From a checkpoint of a small contrastive audio-text model.
Data: trained on synthesised sound scenes: up to three everyday sounds over a background, 26041 training examples.
Rows from block 3 of the text encoder, named by matrix and row number. Rows with one number belong to one neuron. Each number is 500 + 40 x the weight over its row's rms, rounded and kept within 0 to 999. All counts start at 0. Numbers have three digits each. After the name is the row's rms in percent of the matrix's.
# fc1: MLP up (text_encoder.blocks.3.mlp.fc1.weight, 768x128), inputs 0-42
# fc2: MLP down (text_encoder.blocks.3.mlp.fc2.weight, 128x768, transposed), outputs 0-42
fc1.241 094:500573500500500500500542500500500437500500567500569500500500567500500423500500552500500500552500571569500500500500500500420500500
fc1.242 093:500577500585561500500500500543420591500500500430500500500500500500550445574500500500500500500562500671500500500500500419432418426
fc1.243 088:500500500546500500500500500500500500500500571500432500395420500555500500500500500562500500500500500567500500500500500462500500500
fc1.244 091:500500500500500500411588500420500500500500500500568564500406500427500500450500590500560500500692500532500567500500500500438407500
fc1.245 095:447500500547500560500582500551500500500500500432500500500570577500500500500600500500567597571600572500500500500500500500500417500
fc1.246 093:433500405500500500500500500500500566500500464500500500393500500439500550428557500584500500500500500500500500572500430500500500500
fc1.247 095:500558500599500500500500603556500500500500500455500500500500500456411430500537500549500500500580500500500500500500427500416500500
fc1.248 125:500500500559500500500500500500500500500500587530527500429500429500500436500500500500500500500500500605500536615559398445436500500
fc1.249 103:543500500500500576500460500500500500562500500500500548500568500424500500500500500445563500500436500500500500557500500500445500434
fc1.250 103:500540500590412500500408500592500500500500500447500553500500500500500500457559500556500581500500500500500440500500500444453500500
fc1.251 110:443500434500500500500561598500536500500500500500500557500582500440500500500500548557500500500500500574500500500500500500500436543
fc1.252 105:500500500582445500500500500500500500500439500500500419500560500500500500500500535500500576500500500664500500427585622428500413500
fc1.253 082:500500500500500500537500500500500500558433500500500500391500500500500500556500428585500444500569465439410459578500395500500500500
fc1.254 112:500567500500500500500500500521448645500500576399500500500500500500500500500500500500500500500565500627500500500500585500500500500
fc1.255 100:500500434500399500500500581552500559500500500462443500411500500500500460500586500500585500500500500568500500500447500437500500500
fc1.256 101:500557500500500500597500500500500500500500587500500500440500454541571500500500500500432500500559444500500500500500500543402500500
fc1.257 101:500500412500500500562429564569556569500457500446532430500500500559500500500553500500564443500500500500500595604500464403437500500
fc1.258 107:442500500429500500500500500576500500500439554455500500401500500500500500500500500500500453430455570500500500500500430445386500500
fc1.259 109:500425407500500500560500500500591500500500500500500541500587500500500500432554500500415500553500500500500582621461436457500500500
fc1.260 095:500472437500500500500550582500450561537500500419500500500446500500500500500597500569500438442500500500530500500500427500404500500
fc1.261 091:500500450554500500500500500500500500500500500500500500500584500500500500500500557428500500500584500595500500500423500376500500500
fc1.262 093:500500500500500500538415557500500590500500500441500568398500500500500500440500500500500500500500500500415556584500548500500500447
fc1.263 097:500500541500500500500500500590500528500500569500500578500500583554500500500584500579500500500500500545420500500500500500464500500
fc1.264 087:500500500500500500500563548500556500583500500372500500500500500554431500500500500500500500500500547500500500500500500416500500500
fc1.265 116:451500500500500500453500500563500500500500427390500500500500500500500534500598500500500500500584500561500500542500500500500500418
fc1.266 107:500603409500500566500500500500500500500422500500500534500500485500500457500547568406440500500534500500500500500500500500500500500
fc1.267 095:500500381500500500586594599558500548443500500414500500500500458500500500500557500500500500500534500560500565500500500537500426500
fc1.268 092:500500500576500500421500500500500500581382500500500629500500500500500500599500500500500500500500500564500500500500500405447500425
fc1.269 101:500445500500466500500500529500500558500500500500500500412500500500500500443500500500565500561500500594500535500500500442441433395
fc1.270 091:500500565500500554500500500500500500500423500500500638500500580451500500500500500500500500500500500500400442560556500500500500500
fc1.271 104:431500424500500448500500500500500606462500500500590500500500500500500500433500500500554500500621500500500500500500500500500500500
fc1.272 095:500562450500500500561500500545500500424500500500441500431500500500500500552500500560500397500500456500431579500500500560500500500
fc1.273 104:500500444500417500500395581500549500500500500500500561573500595500500500500555500500500500500459460500500500561500500500500500500
fc1.274 095:500500500500500500500500500500500500500500500555500500417582542500405500500500454500500500500500500551500500500500500384500500452
fc1.275 097:500500439573500500500500500500500589500370500500500500500500500431500500500500500500571500500500589500500601500563500500500500500
fc1.276 098:417500500575500500500439500451500500500464442543566433500553500500500434500452500426500401500500612500500500500500500377500500500
fc1.277 096:500500422500500500500440500574500500500500449423555500500500563500500500435600500615500500500500500500427500600500440500500427500
fc1.278 089:421500500500500500500500500500500500442464500425500500500500500500500500500500500500500453500500500500575500577500500562500500500
fc1.279 083:500500500500457583500500500550500500500500500500500500500500500500500500500500500500500500403500500633500500500500500433500500500
fc1.280 105:500500387606500500500500500500428601500420500500500500500500500500500398500540500500500449440557500500500500500500563400461500500
fc1.281 100:434500500500500500500500500434500500500500500500500542500604573500500500555500500500500500500500500500412500500500500410500450500
fc1.282 097:500500500500429500500500580500500500500594500500500500500500583500434500500558500500500500500602500500500431500500500437442550500
fc1.283 107:500500500500500500557500500500500577434500500500500500408500500500500500500558458500500404566546500500500577577500562500500500500
fc1.284 096:500591500560384461500500500500500500459500500409500549500500614423500500500500500500500500500500441500500500557500549500500500500
fc1.285 100:500500409553409581500500500578500500500579500417500609500500561415500500500500557500415465500500500500402500500500500500500433500
fc1.286 090:500500500500400557500569500559500626500500500402500500500500581500500500500665500500500432500500575500500500500500500500500579500
fc1.287 101:434500500500500500500500500500500500500500408500500500500500576500500500500500500500500500500500500500522500500500500500500500445
fc1.288 116:533500500500500500500500563500446500500500574500500500500500500449500460500563600500574420500561500500500500500500549500407500500
fc1.289 091:436500457500500500500500556590500500500432500500500593500500500500500500500500500564594500500500500500500500500500500424500446500
fc1.290 100:500500345500500500561556500500462500500500450500500500433500436456500500500500545500500500416539500550603576500500500441450500500
fc1.291 093:500599500500500500560500500500599500446500567426500500500500500500550500500500500579558399500500500500500500500500577566500383438
fc1.292 096:435576407500500425500500588525500606445500500500437563500583500500500500500554500551500500500500500557500559500500500500500500500
fc1.293 106:500500426500500500582500500567500591435500500500607456500500500500500500500500500500500500441638500589550500500500500500386500427
fc1.294 103:500500500500413500500500469500558500500500500500500500465500500500500413450500561500500500500500500575500500600500382424424577532
fc1.295 105:500500500500500500500434597500500443500500451500500546449439500500500578500587500531500500500500500500500500500500500500460500500
fc1.296 096:421500430500471500500500607500414500500500437425500500500500500397500500500500592500578500411536500500500500576500500500500464500
fc1.297 113:577500435597428446555500500500500569500500552406500500500500500500500500500500500500500500500500500500500500500500552394500416432
fc1.298 091:500448500500500500500500500500539553500500500411559500500500500500500500463607500500500352500591500500419500500500440437442500555
fc1.299 095:500500500500500607500500500460500500447500500500500500500568500500500500500585500500500500500500500587398500500500500375500500500
fc1.300 102:500500433500500500547466500548500593390500500500559500500557500500500500500500500500500422437500500500500500500500500500500500452
fc1.301 109:422571500565400500500462500634531500542500500439500614500500540500500436500552500500500421500500500500500500568433500500500500500
fc1.302 103:451500500500500440500500500500500500558535500421542500500500566500500532500549553500500500500570553563384500500547500500500500409
fc1.303 108:470500384500500448500500500500500500500539500500583500441500444500500500452500563430500500500581500500500500500500500414408500564
fc1.304 091:500500500576500500500500547678500500440500500448500500500500500396500500500500500500500430500500568500500500500500500461500500500
fc1.305 095:500435500623500500500500500500563500500500500465500560500500542594500500500610500409500500500500500500500500500500500500500500500
fc1.306 097:500500500500461458500500500500500500500500500460500500500500500416500456500500500563500500500552448618500500500553500500411448500
fc1.307 101:500500500500500570500453500500500500570500445500500500500500585500500500500500500462500500500500500500500411500461500383500500500
fc1.308 101:500500500500500602500500500500500500500500500500500605500551608500500500553500560500500500500500500500500500500500500500500500500
fc1.309 099:500500500500500500571500500500500435500436500500500582425500500500438500500500438500397500500500500500404500552534500500500500500
fc1.310 102:500500500590500500500500500500500500500463500500500583500577461443543398500500500500500500500500500500500500500500500433500500401
fc1.311 093:500500500464500500500500500500500500500421500500500500500500500500500500564575545500500452500500500500500500500500458430448550593
fc1.312 094:437500500500465500567444415500500500500500500419500500554500500500500500500563500588500500500500500500500500500500429500500454500
fc1.313 094:500500441531500500500500500500500549500500500500500500500604621500440500500451500500565537500500500500444500500462500500500500443
fc1.314 098:500500500599500500500500525549578500500406500500500500451550529470500598500500500500500500500500500500500500500500541400500500500
fc1.315 101:500500500500430500500454538563500556500500500500442500500500574500500500416500500553463500500500433563382500500500500555500500582
fc1.316 100:500500456500375500500500586500500500500500500500500500500500557500547427500500500500500435500615500563500569500500500500500500500
fc1.317 095:500500500500500557573500500500500500500500500500500500500500607430500500541500500500500500500500500500500429500500450444471500500
fc1.318 107:500500500589500500500500500569500500500419500435500573500551500500500413500568568399500500500500593430500500500500500368433500500
fc1.319 101:500500549500500557500500500500500500500500560500558500500500500500463455452500500561500446500553500594500566564591500500464500500
fc1.320 104:500500500500500552463430500500524500570456500438500500552500575548583500441633453500500500500500500500500546624500432500500500542
fc1.321 098:500500500500451500500500500500500500500500500500500500500500554500500500554500547500432401500586500500500500500436548500500591500
fc1.322 084:409500500500500500500500500500594500500558500500500500500622564500500564500500500447544500571500500614404500500500551500500500500
fc1.323 096:500500500500580500500500500533500500500500432500581500403500500500500500500537500500570500500554500500500500500500500433500500500
fc1.324 094:500500500500500500500500500438500500500500500500500500500500500500500500500500500500500500500628500562500500548500500500500544538
fc1.325 104:500500425500500500500500500500421500500500500454500500500630583500591500500559500500500500424500500500500500551500500461464500500
fc1.326 104:467500385500500461500500500562500602500500500433531500438500500500500500500500500500500500447500500582547548448500500423427397500
fc1.327 113:500500500500500475500480500500559550500590500500500500416500500500431500500451500500592500500500586500500500500500500500500500500
fc1.328 101:500500500500500500500500572554500603574422562500500500397500500500500500500500500500500500414500500500500500500500500500500500500
fc1.329 102:500450451500452500500457518557500421500500500500500641500500555597500430500569500500500393500500432500500500606500500500500500500
fc1.330 099:411500500500441500500500500500560500500598500500500500500500570500500500500618500500610500500480559620500500500500500403434500500
fc1.331 090:500500500500438500500500500540500640500500452500500500500500500500500500500624500430500500500567500500500549500586500500500434500
fc1.332 079:500500436500500500500500500500500558500500500500500500500500500567500500422500500621500500500569402500446443500500500500500500500
fc1.333 096:500500500500387500500500500581500500500500500500500575500500500500500384461548500500500500571422414500500500546461570559500500433
fc1.334 104:500500452500500540500388500500500500590500500500500432500500500500500500500588500500460555500500500500500500500604419500500500432
fc1.335 133:440539500600500500500500500500500500457422500500500500500500500500500436425500548454500500500500500581500500578582399420427500500
fc1.336 088:570592403500427500500559500574500500500500500500544500500500500500564378500500500500500500500500500570500500500500570419500500454
fc1.337 096:500559406566500500618500605500553500500500500412500602500583500500500395500442500500500500500430500538500500500500500500451500500
fc1.338 105:500500500500433500500393500565544500500500500500576585500544500500500500500500500536590500582500500500500449500500500554500558500
fc1.339 129:430558500558500570500500500500581538500500555500500500500500433500500421456500500500500500500500500529500500500575411500432500500
fc1.340 101:500500413500500500556500500460500500500558500500500500500500500500500559436575566500500500500500500500566500500500469500381500544
fc1.341 111:559500426546500500500500458500500614500500500433500500500500500500500415500500500500500500548500439558500500500500500500472399414
fc1.342 099:463500383500500548500438500574500590500500450428500500500500500500500593500564500500500500500500557500462500500500439500500500500
fc1.343 101:500500450551500458500557500500500500500500500373500447500500500500538500500500500500557500500586551500552500500500574500500422439
fc1.344 095:500500500500500556553500500500500500500500500419500630500570557500449500572580500500500500500500500500500500559500500410500500500
fc1.345 090:500500500428441579500500562500437500500500500500500500562500500500500500433500570500500500565500500500467500500500500500369500500
fc1.346 097:380500565500461500500500500573500500500500427500500500458500500500500500500500500500500408500500500500500435500436500500500500500
fc1.347 090:500500445500456500500500500561500500500548575500500446500500576500500500500500500538500500500577500500421500436500500500424500500
fc1.348 101:535500500500500500463500500561500570415418544423500590500571500383500500500500595500562430500500500500417500500500500433500442557
fc1.349 095:500569500587500500500500568500500586500500500423500500500500500500500500500500564500563500500500500590500500500500546500500402500
fc1.350 102:500500500597500560500500407564500500500457500500500601500529565500500413557596500500500500592550500543393500541500500395500500500
fc1.351 095:500500417500500500455441500500500500448552500464500572566500572500500581500500500556415500500500500500500500614500500500500434500
fc1.352 103:500500433500500500500500557500500570500395500404500440500500500454500449567500592436522565500500500569500576500500500500500500500
fc1.353 095:500553399540500500500609500500500500500454500500500574500500552500560500500500500543558435500500500500500569546500418500500500500
fc1.354 119:452577500500500557463500500500572500500419574500500550500457444500500416500500500500500460500500418550500500580587500446416500554
fc1.355 087:500500500500448500500459500500500500500500572500500500500553500500500500500500500500500500415500500569500500500500500500428449500
fc1.356 102:500606447500398500500500500500436545500427500500567500500541500500500500500500558500500500500569557500500567500500556409406500500
fc1.357 102:465500500500500500500500500597500500500500500416500500500500500500500500500611500500500500500500500500451500500500500500444500418
fc1.358 097:500614500500500440549458591500500568500500500500500500500500500500500500500500500500500500500500407500500500500500533500500500500
fc1.359 095:447500476500411500500500566500561500500500500500500581500500500442570500500500563572500500500500500535500500605500538500500500500
fc1.360 108:381534500500500500500500500500500500500500500451436589419542500500500500500500500550597500500500500500500500500468500500500500500
fc1.361 086:422566418500500441500500558500500500500500500601585551500500500500500500500500500500597500500500571500500500500546500500500500500
fc1.362 092:500500500500444500565500627554500500500500500395437500500500500500500500500592578500500500500500500500500500560500500547500500500
fc1.363 089:500577442500500589500500500500500500500500500414550500500614597500585500500591540500500500500500431552409500500500500500500500500
fc1.364 110:560500500537399543500500600500500500500567500500500596500500500500500428500500500443545424500567500500500500418500592500500500500
fc1.365 106:500571500500500500500500500500568500500500590500470500500500500500500500500500472500500500436500500546556545500500500500427500500
fc1.366 099:558500467500500500552500500500500606500500500500500500443500500500500563430500500549500553500500557500443500604500448500500424436
fc1.367 098:500500423500500500608500500500500500458500500500500555500500500500409500500500534500587422414551500579500500500500559500500500432
fc1.368 095:500500500500588500500500500500500500500568553454500591500500552500500500500500500500500500500500500500417426500500500500500500500
fc1.369 103:500500500558500500500547500500500624417500500460500500500500500500500401500500564500570500500606500500500500434500500500500559428
fc1.370 090:500426500567500500500438500500500598500500573402500543500500500369500500500500500407500500500500500500500500540500445500500500500
fc1.371 100:500500414500500580439500500588500569500500500500500571452500500500500428500500500451573500500500557500500500500587500500500500500
fc1.372 106:500500500500402541500500588500500500457500553500549500500540500500500500500575500500500420500500500500500500500554500500500500464
fc1.373 102:500500432500500422583500500500500552455500500500500544500500500500500368553500500500500500500578500555500500500500500500500500500
fc1.374 099:500500500500500500500500500500451500500500553440500423500500587500541500500500500591500500500500500570500500549433500500500392500
fc1.375 124:500500392500500500609455573500500500556435500500500571500470500500458500553500500500425500561500500500500500500500427500467500500
fc1.376 108:500607416500443562500500565500500500500500500435580500500500500500500401500571500500500500500500567500500568500515500500500500500
fc2.241 074:500500500500500500500500500585500500500500500500593500500500500500500500500421500500500500500500500500500500500500500417500500500
fc2.242 069:500500500397500500500500500608500471500511500500500500500500500500500500408500500634500500500500384500500500500500432500500392557
fc2.243 082:500500500500500436500500500500500500434500441500500500456412388599563500500500500500500500500500530500607500500424552500500500500
fc2.244 065:500500500500500500500500415500500500500500500500500500500500500630500500500354500500500500500399417500500500500500500500500585500
fc2.245 088:500500500556500500584500500500500544577500500500500500500500500626400500500500442500433500500500517500500500500500500413500500500
fc2.246 047:588370500500650500500500500500500500500500500500500405500500500500500500500500500500500500500500500500500599500500500500500500500
fc2.247 049:500602500500417500500418500500575500608500500500500500500500500553632500500500500500500500562500500500500500500500500500500500500
fc2.248 143:429523500554500593460560500517500439500473571529500500500500500454547443399500500441500585469500500573574500593565455466500556500
fc2.249 126:500500500500500500500532500500500500451581573459500500600500500500500500500500440534440500500500500500588500500500500500605475552
fc2.250 119:500500537577500500500564409500500562441500500500471456500456423552500500500430450500464500456500556500579500500460531500575500500
fc2.251 121:500482500500553421500500567500500576426500437440500500500500449500416500500500500500500500430372546471500500500500500500500478500
fc2.252 114:419500623500480494500500500500500500500447435500500500547500456500500500562500500463500500500500546446554500500500500500500500500
fc2.253 097:554500500467500500500500500500500500500500500461500500500471500431500656500561500456428500500500500334500500500453500550422418500
fc2.254 111:574500500500500500538500500500500500577500500500500447500500429500500500500467500500406500500500500500553500414508546500500442553
fc2.255 084:500500616500500500500590406570500500415500500500500500500500305500500500500500452500500468500500500500500452500500518500500623500
fc2.256 098:500500500500554461500500500447500606421430464500500422500500451500500500500454500500500500500500500500552558398440500500500500500
fc2.257 076:500500611500500431500500500500500500500500500500387401500500500500500574500585500500500500500500500500500500427500439500500500618
fc2.258 110:500500500541500570500589449565433412468500500500500500500500500426500500440452500431555500500500500500526500500500565453500599554
fc2.259 124:500554500500500567423581430544500500500500500500530500500570500500500500460500470456528500500437500500500561500454596500500530500
fc2.260 076:500454580500500500500500500500467500500500440500424500440500500500500500500561480466594500500500581410500437485500500500407500500
fc2.261 074:500500500500500500500500500564586500500500500500500536500500500500500500500593500500431500500500545500500579500500412500500500500
fc2.262 114:428555445500463441500500426500500500452527500557592587445500500610500500423445500601564500500543500448444500574442500500500500443
fc2.263 054:500500500500500500500500500500500500500500500500500500500500500406500500500500500394500500500500500500500500500679500500500500500
fc2.264 099:500429578500591405466500500500500583500556500500500500500446377601500500500500500500500500500500555500500500500500500500500427500
fc2.265 132:567500549500452500441500412500500575500464500477500419500500441500500500500546461436500500500500593500500479431500629500500575500
fc2.266 104:500578500500500446500500500580500481500500535500500500527500441546500500500449500461500500500560535500500500500500500452500543500
fc2.267 082:500500565500500500500500500500500500531438500500500500500612500500500500432468500500500596500500412500500500500500500500500500500
fc2.268 082:500500500500500500500500500500500500621500500500567500500500500500500500500500411423500500500500500500500500411500556420500500500
fc2.269 141:461500558500480471460549500533443500421500436444500500541500437539500500560500500463500500500500562500556517451453546500500500546
fc2.270 109:500500500537500551434618482500442500500500500417500500500583500500500500500500500500500500500452500500533500500584547500500500500
fc2.271 109:500524425500500461453500377500500500432500560553553545463436425609500500470500500500544500500500500433451500552466561500500500465
fc2.272 106:595500500411500500500500500500438500500500417500545402500500500530500582500500472500500500500500500473500500408449500500500500500
fc2.273 113:568500500544500500500517466500436500505500500500500500500500500500500458424500500416500500555500500541500500395500586500500588543
fc2.274 085:500500500500561420500500500425500568500500408500500424500500500500500500500500500500500500500438500441500500500500500500593500500
fc2.275 102:500431500500565428396500500500500500500570500500500500500500500606500597500500411500500539500447618396500500500500438500500500500
fc2.276 126:500500500549500448500500448470466500466545437548417465544500500453467530500500500456473455500500482469500610441464449579617500573
fc2.277 112:554500500500469500411500421500500500500443500500500500500500500500500500500500500438500500500500575500432500455500640500523567500
fc2.278 088:500567403500500500500500397500500586500420500557500586441435464567547500500500500571560500500500500500500500607463574500500500425
fc2.279 048:500500500500500500500500500456500500500500500500500500500500500500500591500416500645500500500500500500500500637500500500500500500
fc2.280 085:500500500500500431413500361500500500500500500579500500500500407632500500500472500500500500500500500500500500500420500500567500500
fc2.281 106:500500500500500500500517500500392500500500436564431500597500500500500500500434552500500500500500448500500500445423500500574500500
fc2.282 097:500500600500500500433500500500500500500500427500500500500500500500467618500500500392500500500500539500500439417500500500551591500
fc2.283 111:601500500500577500500500457500464500500500500500456371500472445500500500500541500500500500420500500474593500471500500500500500500
fc2.284 063:500500500500500500500500659500500446500500429500500500500444500500469500500500500500500500500500620500500377500500427633500586556
fc2.285 089:401500428500500500500500500500500500404394568500500500500500448500500438500500500500500450427500500500500500588500500500500500500
fc2.286 100:500500500500500500534631432491485500500500500500500500500398385500445500500439500500500500500567456500500500439500500500500636589
fc2.287 109:500500500500500500500500500567472500500500500492500500500500500401621500500500500450500500500500500500528590500500530566500500547
fc2.288 128:557500500500500500437500500500500426437565500500435500500500500440541548500500500405561429500556500500424500413500435500464566614
fc2.289 026:500500500500500500500500500500500500500500500500500500500500500500500500500500500500500500500500500500500500500500500500500500500
fc2.290 114:561455500500500441422500500500500500397500457419500500500500448605461500500545500547500500500443592442500500500500500500500400500
fc2.291 092:454555444500426500500500457587500500500500500566614590409438500634500500446500500609547566500500500453455452616451500500500500437
fc2.292 072:500500620500500389500500500557500500500500500500500395500500500500500500500500446500500500500500500500500500500500500500500500500
fc2.293 116:540500403500500459411500500500540531432500500500500500466500448583545500500595500500500500500500562500500560500500549500500398434
fc2.294 095:426546500579500601500558500531500500500500570500500500434500500453548500428500500435500500500500500601500500612595500430500500500
fc2.295 095:500500526500451500500500500500500460543500500500500427500452477500500590500500500448500500500500500411532504426447500500500436500
fc2.296 091:500420500500592429500500500500447526413500500500500500500500500500425500500500500583500500500436563500500500500500500556534500500
fc2.297 129:535500500500500434500500525578500500500500500500500592500500500598500500500500500614434500500449452468470500500500500500500466500
fc2.298 092:600500500500548393500500449571500500451459449500407500500500500558500500500500500466500500500500500446500500500404500500500500566
fc2.299 094:500500571568422500500500457500428500500560500406500564500500500500500500500500435500500500500500500500500457432500548455592500500
fc2.300 118:500422500500500422500500500500500563433500500430500500500500397517417500527543500500500500458435500500500500500500500500500448500
fc2.301 079:500500500641422500500500417556500500414500500500500500500406431605500408500500500500500500595500500500500426500500640500500500500
fc2.302 106:584500552500500500422500415500500592500449500500500433500542500500500500500546500462500500582500570546500500432541607500500565500
fc2.303 108:552500500581500448500500422500607548500500500419500500433500444570500500500500500500500500500526596500500585500460500421500436500
fc2.304 090:500500500500547500500500500500542500423500500464500500500455420571500442500500600500500500500500500500500500500572543500500500500
fc2.305 129:558500500576449450453443444605541500500561419500500500500500500542500536567577500437500449500500579500500500500403472449500500500
fc2.306 116:386500595500462500457500486500500435454500421500500500588500500500500566500500500500549422520562570426500500500500500500500555500
fc2.307 109:500500575529500500411500434500500500500500500500500448543500457577500551579500367426452500500500543459500429439409586452561500500
fc2.308 088:500500500500401500415500428626500500500500500500500500500613500500500500500500386462500500500500500500500500500500585500500608500
fc2.309 098:500500593565500500500569451576379500372500500500500500458500500500500500500500500500500500500500548500455500446500500500615596500
fc2.310 076:561500500500500500500500500500500500500500500429500500500437500500500500500456500500439500500500500500500439500500607500500500500
fc2.311 105:500448500500552453500500500500500500500500500500500500557453405545441500500500500500500451500500500386534500500500500500500500559
fc2.312 085:500500378500500500443500500500500606500350500500559556500553500500500376500500500500500500500500500500500500558500639500547500500
fc2.313 098:471500545500500500500500500417500500500500500500500418544500500569500500500432444461500500445500500500618500447432500500500500500
fc2.314 084:500407500500500433500396591500500608500500443500500500437588500565388542500500500500500500500500500500500500500430500500500500458
fc2.315 118:585500500529500437500500430474483574500500438500500426500500500555479500500548447500500500571500500500500573390500600500572500500
fc2.316 085:500500500554405500500500500593500455500500500500500500500500500567500404500455500500500572562500500500556500500463571500500500500
fc2.317 100:500449500500500500500553419500442500500500500500500455594592500500562500500530500444426500500500563500545567500541500500540500593
fc2.318 050:500500573500500500500500500500500500500500500500500500500500376709500500500500500500500500500500500427500500500500500500500419500
fc2.319 116:500500457580500564500500500451500527609466551445500500500500500468500500500500500414467583469500500500569471559550438500500500500
fc2.320 136:526549500500500547402560432500500523518474500500500500500546500500500500500500448416500454500474571500500500442462604439500561500
fc2.321 111:529500547500500500461568500500500500500500566500500500500438400550500500500460500500500500500551561500608540407500558431500500500
fc2.322 086:403500500500500500500441552500500500500500451558500559500500500500431533541500500500500420500440500500441500500500400500500500500
fc2.323 128:562500500553540431500445376434500500500500500500448459500500464532500500500531500442500452500500521386500500500500557571572500500
fc2.324 083:500500500500500500500410500500500500500504500608500500500500500500500500500500500500500500500500400463500500596418500500500540500
fc2.325 108:500500500500543500430576433500500500500500500500500454500500420573500500500500378453500500500478500500500500449422643500551500500
fc2.326 103:584500425500500459500500500576500500500500500414500500471500394632500500500539472500500500500418500500500500500500586500500415500
fc2.327 110:567452500500584500500500352500500500500500500500500454500500500500448575500500458500500500500422597448556500539500441431577500500
fc2.328 079:500500530500500578500572422500500500669500500500500500500335437500500500500500500500500500500500500500500500500500500500500500500
fc2.329 100:500574500500554593500571500500500500500363573500500500500500454500500500479500500433500500500458500500500568500483500500500500500
fc2.330 091:500500581500500552453500500500500500500500500500500459500500395500500619500500445394500500500500500500500369423500500410542583500
fc2.331 043:500500500500500500500500500674500500500500500500500500500500500500500500500500500500500500500500500500500500697500500500500500500
fc2.332 105:440543500500429431500500424500500500455500500561576577438452500614500500431464500594550500500500500447438500584447500500500500446
fc2.333 102:500500500500414500500571500572399567500500500500500500500500500500480500500500430446555500476500559500546500440500500500586500500
fc2.334 139:573500540500448500566549434500500543500500500500449460500414446500570534420574381500500500461500547474573500500500500500567500500
fc2.335 167:442516500547500593461595450530500448500466565533500500457500444452547447396500500450533569464500463561573500574572500500472557518
fc2.336 060:616500500500500500500500500598500500500500500500500500500500500500500391500490500500500500500500500500500500500500500500500500500
fc2.337 035:500500500500500500500336679500500500500500500500500500500500500500500500500500500500500500500500500500500500500500500500500500500
fc2.338 105:500471500500500500500500456500431450500500467500500467500500500439500500463452582400500500500500500500500500460500523541500536554
fc2.339 149:456536500554500598434600441545500454500500556500500500463500455446551458403500500441548570469500500570563500574577500500500576525
fc2.340 089:500500500481500500500500500541412500500500500500500500482500500500500500500579408500500500500431500500500424500500574500500500536
fc2.341 112:500599500500500500500500500500500500500500470500500565500611500557500500437500500500500500500434500458500500500500500500500500500
fc2.342 108:505500578531500563393573408467500500500500500500500439500500438500500570500500437401500500500500570500500437426500613456500559500
fc2.343 118:545476500500557481540500423500500500500500500500500500500500458573436500500500500552434500500393500500500500500500500469500438500
fc2.344 081:500500500500508500500500433500373500500500500538500500592582500500500369500418500500500500500500500500500500431398500500579449500
fc2.345 093:500500500586402500500564412500500500500392500500500500543500500435430408500428500500500500500500500500554500500500557500564500500
fc2.346 115:516500574546446500500597469573500500425500500435500500537500500429500500500500500500500432500569500500500500458500500500500587612
fc2.347 085:509500500500500500500500500500500554500391500500500443500500500500431500570500500500430620596500500563467500378500590500500500500
fc2.348 070:500500500500500500500500500500372448500500547500500500500500500500414500500480500500500500584500439500420500500604500500500500500
fc2.349 088:500500500500500461500500500500500500457609431500500500500500500500500542500500425500500500403500500452500500500416500500540395500
fc2.350 097:500500500500500500500558371500500500555500500500500500567500500500500500500500500440500500500500500500500500403500563500663500500
fc2.351 120:500557500500540500500569459500448500500500500500500500500558500500459443448422567500500500500500500500427500500500563441500591500
fc2.352 104:500500500500500500500500500436411566465442500500423450500500500500500567551564500454449500500500565500500571436500500584500407500
fc2.353 095:500500550500500500500550500605399500500500500500500500500500500500500500500500399500500500413404575500541500500500500500500500500
fc2.354 134:438531500565500578454586447528500500500500548548500500437500451466542431414500500429559569451500500500568500574554500461500562500
fc2.355 084:569500500500500542414500500500500588500390500500500500500500500500500500500500500500459578589500500573500500500500647500500500500
fc2.356 080:500500500500500500361414500500500500500500500542500500500500500682500500599500500500480500500500500500500448500500500500500500429
fc2.357 110:576500538500500519463500422500500581526453500500500435500537500537430500500546500462500500573500561500466500440500599483500574500
fc2.358 111:540500550500587442500500479500500500527560500446574403500500416543500500500500454500500407457500500482615500440422500443500413500
fc2.359 083:500500500535500500500500457500464500500500500500389500500500500500500500392422500500500566531500500500500500500500500500566643553
fc2.360 111:454500500500500500411558500500472500462625500500500500500500500500464557500500500500550500500500553500500544500431500535500500500
fc2.361 102:593500500500500500500500458500500431500500500500469416500477500500500522500500500419473500500500500408500500500500500609500500500
fc2.362 032:500500500500500500500500500500447500500338500500500500500500500344500500500500500500671500500500500500500500500500500500500398500
fc2.363 063:500500607500500500500500420619500500500500500500500500500420363500500500472500500500500500500500563500500500500500500500500565538
fc2.364 106:500500500545424500500500500584500439500500500500500500500462500556500444500500500500454500547500500500500500500455586500500500500
fc2.365 117:454528545521500516456612500559500500500500500500500500500401381414500462418500500440500500449500500573578500500583522500458500557
fc2.366 090:568500548500588500466500397500435500500500500500500500500456444500500557500530500500439500430500610458500500486500500500500500500
fc2.367 088:500593500500500435500500500500500500500500500500500500500500500617500500500500500500409500435435500500500500500500500500500442500
fc2.368 118:500500500500588500500573500456471500460555500446500500500560500500500500500500500540444500469460500500500559500500500500500430554
fc2.369 120:548500458500500457440500392500431547500500500549474500464500446500500452500545396448500468500500500500500500500500608500500500400
fc2.370 094:628413500451500500500555500418500500500500543500500500500459425500500500419500527546500588400419500500500500500500500500500441500
fc2.371 117:555500536500500523500500390500500500545455500500583500500569500500404500500500434500454500565449500500423428500546500500591500500
fc2.372 093:500500500500500500500500500500500500500500500500500500500422500500416434500500550500500431500500500500500500500500500500500598500
fc2.373 073:500638500500409428602500500500500500617500500500500500500500438500442500500500500500500500500441403500500500500500578500500500500
fc2.374 128:500535537500500500407562449500500500500500500500500463500500417500500500500458428432500500500469500500559500435435576453531528500
fc2.375 161:444500422500566532500500535500454500500500500500500576500500500500461463500500537548440524500500500500500500466500500434500452500
fc2.376 080:500500500500391500500421500500595500500500500500500500500413500665500500500469500500424500565500500500500500500405500500500500500